config.toml
method = "simmim"
beta1 = 0.9
epochs = 49.2
lr_schedule = "step"
Rows from block 11, named by matrix and row number. Rows with one number belong to one channel. Each number is 128 + 24 x the weight over its row's rms, rounded and kept within 0 to 255. All counts start at 0. After the name is the row's rms in percent of the matrix's.
# conv1: bottleneck pointwise conv (model.blocks.12.conv1.weight, 96x216x1x1), inputs 0-107
# conv2: growth 3x3 conv (model.blocks.12.conv2.weight, 24x96x3x3, transposed), outputs 0-11, a 3x3 kernel for each
conv1.39 100 [132  65 131 121 103 132 186 121 136 166 119 136 107  98 153 112 121 149 133 180 116 144 147 106 101 137 106 121  96 130 128 143 138 171 120 145 121 184 163 111 106 170 109  72 125 131 158 157 148 131  92 141 120 126 124 152 161 120 131 157 136 147 138 115 112 106 130 126 101 129 156 195 131 128 114 136 150 136  97 123 138 154 121 129 147 110 106 125 146 115 103 146 166 137 128  95 144 103 116 121 136 107 116 106  99 133 122 120]
conv2.39 105 [104 109 104 101  87  94 108 125 110 133 136 111 173 142 169 106 122 114 133 167 134 141 162 151 114  67 102 103 134 129 148 119 103 105 133 128 146 120 114  21 137 151 128 155 115 110 127 110 112 140 157  94 103 111 144 153 115  97 128 140 147 116 139 113 120 116 151 141 117  82 112  89 140 158 136 147 123 120 132 127  99 145 185 136  56 124 129 135 152 130 118 111 112 143 147 102 127 146 139 125 123 132 102 135 154 124 121 133]
conv1.40 112 [119 113 177 145 122 122 148 133 123 113 124 144 144  90 135 119 147 127 126 136 124 118 108 132 110 139 139 114 111 143 147 130 104 170 121 124 126 168 125  94 123 171 141 168 163  79 148 137 150 111 139 133 123 141 118 129 166 129 133 139 135 145 129 127 149 126 138 132 169 134 133 120 100 117 104 134 149 134 130 121 117 132  98 114 142 133 140 123 156 122  80 121  78 125  84  98 114 116 137 110 114 108 118 118 142  88 122 160]
conv2.40 102 [114 125 117 105 128 130 107 128 104  98 138 118 102 112  98 108 138 111 130 153 117 126 131 105 139 101 145 166 223 138 139 104  92 127 111 113 101 101  92 122 127 123 102 130  98 127 142 153 165 125  94 108 159 113 172 150 152 106 122 133 140 117 154 119 100 126 125  92 123 132 101 132 120 123 128 102 143 152 141 146  98 162 100 122 167 101 133 155 105 141 120 115 118 104 134 114 123 124 121 125 123 116 133 129 146 135 125 144]
conv1.41 077 [102 114 112 107 138 116 119 134 121 112 127 122 139 123 123 127 133 127 105 120 119 131 135 139 136 120 135 122 125 154 107 146 116 132 148 105 104 115 133 126 126 133 126 134  91 138 100 116 124 138 112 121 122 130 146 112 143 104 152 130 113 135 147 117 117 147 127 119 132 124 122 127 120 142 134 123 114 151 120 113 130 132 126 118 137 115 117 135 118 150 119 101 146 114 137 143 138 155  94  10 129 166 102 143 150 112 194 129]
conv2.41 100 [137 144 139  61 128 177 137 145 147 132 134 128  49 112 136 110 129 139 119 120 101  71 105 152 136 152 122  82  88 132 131 132 118 113 135 136 122  89 142 189 104 148 139 104 116 141 132 133 115 132 121 143 138 137 127 119 130 185 127 138 121 133 134 126 102 138 129 111 143 154 128 129 105 105 128  61  99 145 129 137 130 119 114 127 167 105 105 121 142 143 143 126 144 185 141 120 141 138 137 119 120 125 182 121 102 123 127 129]
conv1.42 093 [145 154 156 150 143 111 124 139 136 121 136 142 160 161 154 131 149 135 132 131 130 103 128 132 134 121 141 129  96 114 111 118 139 151 122 148 167  90 129 103 144  99 150  92 141 137 145 116 149 149 134 148 121 103 106 116 133 142 129 117 125 134 142 147 107 113 124 140 123 117 142 126  96 165 112 129 118 121 149 112 136 133 127  99 114 144 111 131 103 131 131 150 115 156 125 132 119 139 169 141 116 128 107 157 150 114 116 125]
conv2.42 093 [110 137 135 101 139 124  82 113 102 127 109 104 149 123 130 131 129 119 115 114 139 159 102 136 136 162 152  97  99 103 205 141 121  48 126 117 123 115 124 161 119 140 139 114 117 133 141  99 204 192 125 134 133  86 138 135 149 158  98 103 135 140 145 184 143 142 153 106 158 186 134 113 127 123 112 109 139 184 126 124 130 127 126 128 139 141 131 111 149 135 117 129 128  83 146 100 123 121  99 108 110 124  99 138 157 126 141 147]
conv1.43 107 [132 139 182 125 121 131 136 138 127  77 118 118 116 108 153 105 110 144 115 135 139 148 162 132 117 116 138 140 105 117 112 118 157 140 139 125 121 133 130 125 136 126  86 105 125  79 141 133 153 128 121 133 146 142 122 124 149 124 133 126 124  86 135 131  99 123 128 121 137 113 138 134 142  71 140 118 135 113 125 154 117 142 132 166 138 135 107 121 133 133 130 132 128 143  43 129 104 128 107 127 105 118 133 138 117 127 139 158]
conv2.43 120 [123 117  97 135 138 124 112 136 114 163 147 148 158 145 141 135 130 128 119 126 111 102 121 134 123 140 106 142 108 108 161 158 138 155 141 140 120 129  99 140 121 100 107 139  94  98 126 134 104 117 133 119 144 148 123 130 119 169 134 125 137 152 125  72 150  94  94 156 106  94 143 103 137 132 128 116 115 119 129 113 127 139 111 152 161 116 164 146 114 146 119 112 132 118 118 112 129 123 131 159 125 148 144 106 123 131 110 133]
conv1.44 104 [147 147 160 125 130 114 134 125 131 122 106 130 141 142 124 132 115 122 134 131 153  88 138 113 106 136 136 147 117 109 155 115 138 128 105 111 178 117 143 106 131 134 138 143 144 122 133 124 128 132 141 118 140  89 122 126 133 127  98 136 139 141 131 124 146 101 127 111 133 116 127 127 123 124 113 144 119 121 151 135 122 116 110 146 150 147 133 125 143 139 147 122 120 144 137 119 157 108  94 125 131 106 157 111  20 127 140 142]
conv2.44 106 [141 147 135 144 112  77 123 131 126 116 131 145  76  90  50 117 131 159 130 127 125 119 127 115 126 135 124 153 115 144 134 122 141 149  99 155 117 108 108 138 127  95 145 117 127 127 122 149 115 137 255 140 119 140 132 136 140  96 115  87 133 127 133 143 147 108 139 152  92 138 147 105 137 127 101 137 113   0 130 131 100 139 119 151 136 128 163 133 125 141 120 120 131 108  85 104 110 111 119 127 135 128 116 117  90 124 133 127]
conv1.45 106 [116 118  63 126 117 117 120 133 122 118 129 126  88 140 129 124  94 124 111 165 142 102 162 135 112 120 109 148 104 126 131 116 151 110 121 128 135 106 150  88 116 145 103 172  96 107 133 139 122 100 132 154 100 148 120 111 136 130 159 114 157 151 127 126 126 111 125 139 118 100 138 140 158 138 113 138 137 158 135 143 144 141 147 153 111 140 127 126 132 126 114 119 174 146 186 121  90 132  92 169  91 113 134 109 133 152  97 135]
conv2.45 094 [136 116 107 141 123 115 144 100 119 100 127  91 125 140 117 109 135  88 137 131 125 141 152 117 150 122 122 118 132 141  69 117 160  97 129 147  79  84 118  87  91 144  94 106 123 150 141 134 105 122  94 128 136 114 121 105 137 107 115 171 141 127 144 157 125 145 113  80 107 178 101 125 129 131 113 121 117 124 131 140 111 106 119 138  89 139 122 132 138 132 123 134 117 108 139 143 119 140 123 140 138 124  82 136 128 113 124 114]
conv1.46 095 [120 147 129 129 105  85 133 132 121 132 111 122 114 121 119 128 169 114 144 168 154 129  88 127 119 135 121 152 147 147 135 125 146 140 121 127 140 126 107 110 159 110  79 126 132 124 149 146 104 116 122 133 152 150 118 141 128 116 133 117 143 128 144 122 132 131 128 114 128  92 135 170 166 126  74 146 171 143 142 143 140 130 108 159  72 144 146 122 153 127 102 135 129 146 127 102 115 130 137 143 146 128 142 125 130 117 100 124]
conv2.46 098 [102 127 112  73  70 107  93  84 104 119 143 129 136 150 147 127 119 115 112  83 126 113 152 109 132 178 109 140 109 158 189 143 115 128 160 161 115 155 115 190 128 105 137 111 119 137 139 139 149 137 125 131 106 125 158 140 167 255 152 130 111 129 114 156 172 115 138 152 128 140  94  94 137 134 132 112 140  86 110 142 108 153 128 136 165 122 112 113  93 116 134 151 141  90 127 110 114 101 115 123 118 117 128 123 131 104 133 124]
conv1.47 114 [121 123 120 136 114 139 132 129 101  88 136 119  67 134 215 122 117 149 123 142 121  60 101 140 128 131 129 122 132 123 119 134 146 179 155 123 123 171 139  82 103 140 140 164 132  96 122 135 113 122 130 130 159 108 138 129  78 134 126 120  95 145 128 128 133 127 141 121  69 125 128 129 116 109 131 122 140 137 117 165 116 140 102 149 142 127 129 135 144 150 142 139 100 151 147 125 116 122  82 123 118 126 158  99 110 127 128 130]
conv2.47 108 [125 133 121 143 141 133 111 121  92 122 130 127 129 124 141 134 138 133 121 117 108 102 131  95 126 112 116 107 110 163  66  83 133  56 111 147  85 144 101  69 123  82  90 147 101 148 136 110 120 107  66 127 115 123 135 129 135 121 106 114 138 115 117 122 134  62  85 120  52 118 143  76 109 121 134 125 125 147 111 122 126 159 142 175 176 130 204 169 141 183 123 122 121 135 145 108 129 130 128 108 129 109  94 121  99 104 121 115]
conv1.48 101 [103 132 139 160 109 123 161 119 141 105 116 125 118 137 137 127 116 123 152 150 129 178 118 129 114 134 123 103 110 121 112 110 198 142 124 135 130 124 131 125 112 136 126 128 171  84 170 136 135 125 136 124  97 111 112 135 205 119 130 137 114 106 127  99 142 102 140 128 141 152 126 115 145  90  88 124 136 150 129 125 117 117 103 122 126 127 135 119 150 133 117 132 124 132 111 146 142 138 146 144  81 117 170 107 108 126 136 138]
conv2.48 097 [145 142 147 128 102 121 152 162 166 140 154 133 165 113 112 106 128 128 114 135 122 155 132 145 103 186 111 137 109 123 180 131 154 139  78 126 109 150 125 118 125 106 123 160 139 140 103 136 121 117 120 132  82 132  99 133 119 217  97  80  92 153  92 110 139 120 105 120 135  97 170 125 130 132 134 129 123 135 143 136 129 157  73 114 149 137 116 146  98 115 138 110 143 100 134 111 152 122 150 128 112 139 121 145 149 145 130 119]
conv1.49 099 [122 140 141 137 117 122 108 132 120 108 134 127 106 116 130 113 132 140 118 115 109 167 142 138 106 118 115 107 118 115 100 142 125 123 138 133 103 121 132 129 116 137 149 139 105 130 115 117 106 124 128 138 129 131 117 131 152 111 148 135  86 156 138 114 139 134 140 127 121 120 135 133  93 129 128 112 119 155 106 136 135 140 122 110 136 108 141 117 100 125 108 131 129 123 127 132 109 131 146 170 149 140 165 158 117  92  44 167]
conv2.49 099 [121 137 129 160 131 110 117 129 165 108 113 136 214 141 103 110 125 136 146 124 113 211 140  99 106 149 142 108 130 127 140 113 109 116 144 115 166 130 126 119 144 143 170 128 148 133 133 120  90 141 119 139 132 110 132 133 126 110 118 151 110 123  93 155 135 118 148 106  91 145 112 117 123 125 123 132 145 117 128 139 145 107 118 129  72 135 138 113 131 151 129 137 149  89 130 215 147 135 123 126 124 141  87 148 128 129 125 134]
conv1.50 102 [116 111 176 139 122 132 147 137 146 133 126 140 111 125 138 135 118 109 132 139 151 119 133 129  95 139 130 147 116 145 126 113 154 152 120 156 141 145 118 108  91  83 115 122 153 122 144  85 140 136 113 128 147 112 128 149 122 119 128 161 143 125 139 152 119  91 133 124  86 131 138 137 114  82 109 154 146 130 151 117 127 127 119 127  73 140 126 136 151 123 110 141 128 149  90 121 126 115 113  99 149 133 131 131 120 125 124 123]
conv2.50 103 [117 141 104  57  90  71 121 150 116 106 139 137 137 133 171  97 126 149 100  93 148 132 126 141 118  90 158 101 122 104 103 150 161 142 141 119 130 103 117  89 126 158 122 117 118 132 153 142 144 158 174 143 147 115 135 116 138 109 118 149 130 102 161 140 110 139 157 126 147 151 123 145 127 120 145 163 128 202 137 124 153 137 127 134 124 136 170 159 139 129 131 116 118 171 141 128 146 127 140 167 149 172 132 118 154 139 126 140]
conv1.51 108 [112 153  97 110 135 105 150 133 122 135 125 126 144 150 140 124 108 146 127 180 130 100 103 138 128 130 138 130 150 125 116 129 137 144 143 131 126 128 148 124 103 163  85 140 130 129 121 166 136 115 141 140 132 136 116 129  91 124 131 134 118 165 139 113 128 102 111 147 125 124 129 174 124 136  98 127 126 129 131 136 118 118 144 137 151 134 140 129 127 135 145 128 132 138 165 142 122 141 107 124 113 100  87 105 142 104 138  98]
conv2.51 095 [121 107 123  76 104 147 120 117 118 143 142 120 146 134 114 172 142 132 130 136 123 116 129 125 151 118 119 109 105 136  57 113 190 111 106 141 102  86 158 215 137 150 121 110 138 140 100 130 206 135  88 129 122 147 132 120 128 204 125 122 135 124 122 131 139 168  68 112 204  98 120 151 131 132 123  83 112 221 118 112 123 137 138 148 200 136 130 144 132 127 130 122 124 102 133 121 124 124 131 147 134 141 135 113 117 146 128 124]
conv1.52 082 [109 152 145 106 117 124 107 126 139 122 124 106 139 119 127 160 112 134  95 116 121 141 152 110 130 103 135 140 102 106 145 142 132 126 138  67 137 121 143 125  99 116 123 136  86 143  90  49 113 131 137  84 134 115 163  90 141 125 119 104 116 111 126 112 136 138 127 127 137 158  56 113 117 137 166 119 130 108 145 102 127 112 131 131 145 120 161 122 102 145 149  63 152  90 118 172 137 130 119 100 130 140 135 127 186 117 151 129]
conv2.52 096 [132 125 154  94 104 112 172 155 179 128 134 134  97  77 100 140 131 134 127  86 133 141  78 146 133  84 141  77 101 130  83 152 123  80  86 103  86 166 145 141 168 182  81 134  93 123 132 123 128  94 156 126 141 110 110 119 123 144 104 134 100 119 109 122 162 168 110 149 125 115 147 124 126 133 136  72  80 119 137 132 118 123 113 128 130 111 135 134 131 124 141 154 137 139 152 119 121 156 138 113 119 120 153 149 134 122 134 122]
conv1.53 108 [144 158 102 123 138 122 142 138 150 111 141 135 142 163 140 129 133 136 126 141 137 125 187 124 143 126 135 144 109 121 146 128 138 117 139 135 159  69 147 120 127 152 179 114  98 143 163 158 103 113 143 141 120 125 141 119  84 147 123 127 159 155 125 121 141 123 119 130 123 115 124 134 152 112 113 138 129 120 128  70 136 150  94 125  95 130 147 135 125 140 130 129  90 156 177 131 136 121 111 126 130 140 156 129 124 105 165 137]
conv2.53 106 [130 109 130 138 113 123 101  77 111 137 147 110 145 139  67 137 148  95 118 131 124 139 150 128 105 136 104 129 109  84  73 125 145 124 116  94 208  97 129 154  86 110 183  85 120 108 141 116 108 143 110 138 134 128 128 119 131 152 134  94 119 128 116 125 157 108 109 125  87 109 128 103 124 139 129 109 119 165 132 142 124 106 173 137  57 119 136  80 159 108 127 128 124 106 121  93 129 122 129 131 124 118 115 134 140 136 128 131]